{
  "encoder_arch": "resnet_bottleneck",
  "model": "segmentation model",
  "dataset": "rendered rooms with furniture",
  "train_examples": 145000,
  "image_size": 48,
  "crop_scale_min": 1,
  "horizontal_flip": false,
  "num_classes": 17,
  "encoder_norm": "groupnorm",
  "encoder_activation": "relu",
  "encoder_weight_standardization": false,
  "encoder_depths": [4, 8, 4],
  "encoder_kernel_size": 3,
  "encoder_stem": "deep",
  "encoder_avg_pool_shortcut": false,
  "encoder_widths": [192, 288, 432],
  "decoder_norm": "batchnorm",
  "decoder_activation": "silu",
  "decoder_widths": [32, 64, 128, 128],
  "decoder_blocks_per_level": 2,
  "decoder_block": "plain",
  "decoder_attention": true,
  "decoder_upsampling": "pixel_shuffle",
  "init": "torch_default",
  "residual_init": "scaled_by_depth",
  "optimizer": "nadamw",
  "lr": 0.0038,
  "beta1": 0.9,
  "beta2": 0.99,
  "eps": 1e-08,
  "ema_decay": 0.995,
  "steps": 11800,
  "batch_size": 384,
  "epochs": 31.2,
  "lr_schedule": "linear",
  "final_lr_fraction": 0.05,
  "warmup_steps": 2360,
  "weight_decay": 0.0
}
Rows from block 2 of the encoder, named by matrix and row number. Each number is 500 + 50 x the weight over its row's rms, rounded and kept within 0 to 999. All counts start at 0. Numbers have three digits each. After the name is the row's rms in percent of the matrix's.
# convs0: reduce pointwise conv (encoder.blocks.2.convs.0.weight, 48x192x1x1), inputs 96-143
convs0.0 100:451483549489403552514439548400494510424501530564504545471491608511581475474415486479518541428559475443507425482467436448542507479517557524587472
convs0.1 094:444585471546530501552501421497533521468430569472584477492430499567458429515540435503489516499603530566423515514481488443477513427499551465472487
convs0.2 107:471468552561545449510434528480464529533457531485510479490549557451556526389542537496468430509582476478585515509529473395535638486492566465427563
convs0.3 102:441545491586488546539527484463599506527553421486552552504487522527361569443492605505508484448568532603481545563384471489525486496504357465422457
convs0.4 105:392504447475431489546506480476543550485399499512577630505510550437448487476467392536480495543491491547556452571544473547521431529383487549497566
convs0.5 100:539543490569468450518555460483623501542468449483515538447434506464490548446399450521575508419514431511467560542547469517484517545400490488569522
convs0.6 101:435544517548440564455489445419577512552516447358438524556535525473535503516442512474563542559535493579566557522491490477505500516528364571441503
convs0.7 105:535531493513539497465476517456482529554466562503539592492528502480371469538400433481479485576492564529476544583492490496448425468415449511461497
convs0.8 086:558514541510453461570520491468417571521463434443464557567554538574508508418478586580670483500587549541427543506467466545445448487532454482449435
convs0.9 097:424436431485556474449474391451567543484424549481454469531472510394514604514456538437538525510496541546426501546571498368478571470494500507506538
convs0.10 101:540564391537603517589515517413620498524476390591479517457385418554476406466522454451423413484542488539486471478493535434461496481551476493450554
convs0.11 105:503587540619480530526519499368587563477477451383476499558578572517562483439495651487506487433627485488495519508390485409490463483455442553383563
convs0.12 103:515405458482490514576479550520551469502540484544495607573501421597494549475524494528556502488482521472455389427519457502505449492493559434466536
convs0.13 108:533508518454552486505480515461426447489531523614530505486536509545480588542506445490461494565434513529519552459589451486539530488476608496484536
convs0.14 090:602434525424486443473424512504538450532480580567529455528544423497447468558453391512569568565470430423527444482417450512508483449495433492516452
convs0.15 092:479525564495570441485445466507531523501461514463548448555459549441468455496566510469601505507393503514596339554516495515527511425502483507499438
convs0.16 106:452399386421551526498517467457520548569472509512548541491535482447454503560496523521442489466563455487557432522509495384509491490367449553512546
convs0.17 103:404503523443505378524470454494444464534533392499542448558331541565526518492502510527458486489450487535470537537482521515443499419517519506438516
convs0.18 100:558557528555425499485399567392494507485524491558429439517622484490493603480407407495514552430414470441580419496374520481522474439584508483542525
convs0.19 103:520574436455487443536535501495458538455571430472556557424468531597457525533464473456491480422479449482484526483482472461521516546582543507491386
convs0.20 100:520477463552527388528506559599540364474536545492528499567441417500418527485501411556515474486442502378590479525415509526509598565523434475441504
convs0.21 097:467508451445402515534464482327473511504485411522513563456579536441529514461446537467530524542404442486519586431494474502502518473499541517522527
convs0.22 093:550501570502553497524439524484456476462530487498413468536458457532449525457498509533464551467517467427570559500476564544530446431590446507531487
convs0.23 098:465512511478434546481506495550488478510546483574470485467433450484552545555494436439510425497426570378499520422561453555489466496542446463495523
convs0.24 108:479429509511578575521449506574504508447418518613526530534511506487533587506424551425583493515498467510461448514595472468519410484456490526441553
convs0.25 097:544520530479443526464574519458527544471530578517549545532565556461460572494510504487524498398447484537516496555584460595548464463540540535396490
convs0.26 098:527471506538518377460547526439493502614475460562614522467448538422457452412479446524529499545476402461463468553503506436414434445483470553414591
convs0.27 096:464477504586546507420420405469544526532433415381540434539482635552533505543502501544487565610560505549484420524461527437499482463513419543552529
convs0.28 092:508503590598518467555476473495525455540480519497611554545405509542514511396408459522552498466488496536495497505584460489548476464506599526461532
convs0.29 101:578540503538522559469495469585508462474400566495574538520536515523470444504495453569587480541470488557497511549485376513585513497400554491483524
convs0.30 094:615462493530448491335552504543612467510467606464487479466586571458484539538477512491496514460544523524566490510544481451509496516473545503419589
convs0.31 103:479504483441516600478386462540474417528500533510438446430528460513393352480607464486493592528431541502513559553518519471490499529485445480540524
convs0.32 103:491549514441525428389447438534538459562478617556506461445573569419458554461630448481557531517540510480472448534461442515474411494521452494554551
convs0.33 097:504483584576461499368461546466509544544422518585552485417541482599454453537504457529489487556474539506484501489513599514444536471545468511470489
convs0.34 113:550490522422589568544461476522651465545535388471434469510421412512457496466408532525475501547587492551452503571453451438474452505467515455451478
convs0.35 091:607559593605442517484423497356497501520550600485561553519514587515493410504551444539533503457468495538477551517504542457478492494458557516432595
convs0.36 099:559420458526503481291524555501503452517505435489516445399498431493538520471470522509455457481427523396498470474473570407556503510431503424534494
convs0.37 099:561469499484564560510455508490433466509594512493547445545431481453571447531485501547441522483529554432579457419513518458547573524498532461440549
convs0.38 092:605486529473365497453498519407511521455537501546554543522571639623479508446564501514564469463499529538519438536529490561475541473492466474502532
convs0.39 102:461512531582412514319489449526521496480528487544380491430519601496542517422409503480479453484475502511482538493550517503495496473509544484596543
convs0.40 096:538459469494464571414450524474497454538449542516546580556557513516444466460460513521571504491589537499389481500538392516556504500433587544418527
convs0.41 107:558499474473523587445518472471458567467493434472389535514484489447503376496517424495506474509580543441517531453467523457459521465564540472478487
convs0.42 096:569513527574439491542540375509470510434530523491571536409506476529455500446553392499494436532495492491441522451516496483533541463461593540532588
convs0.43 096:515484488548453493483510507539477434572415554423608509493512570525603538425507519524546488542488433503513490503424476446489426460441436465509496
convs0.44 098:516457514456478503479487403462533557537460504480538556464558391470392497525540327570421459427430477497520433589542498543509564492457509521475519
convs0.45 099:516508472486486508625419486481422520502490499503489453473494493415495493385523405543436506534447447471459555505416474505432464514496482548485407
convs0.46 106:501487485508512492461530500550517499441512437585499461536477538444458548533549419466518517486477534524472468539483492489457480456448439495486558
convs0.47 113:570489544443566591486406507482462548513505456472535515444602439509414477478562523498397434526468497464566447510436492516490460563506540448513548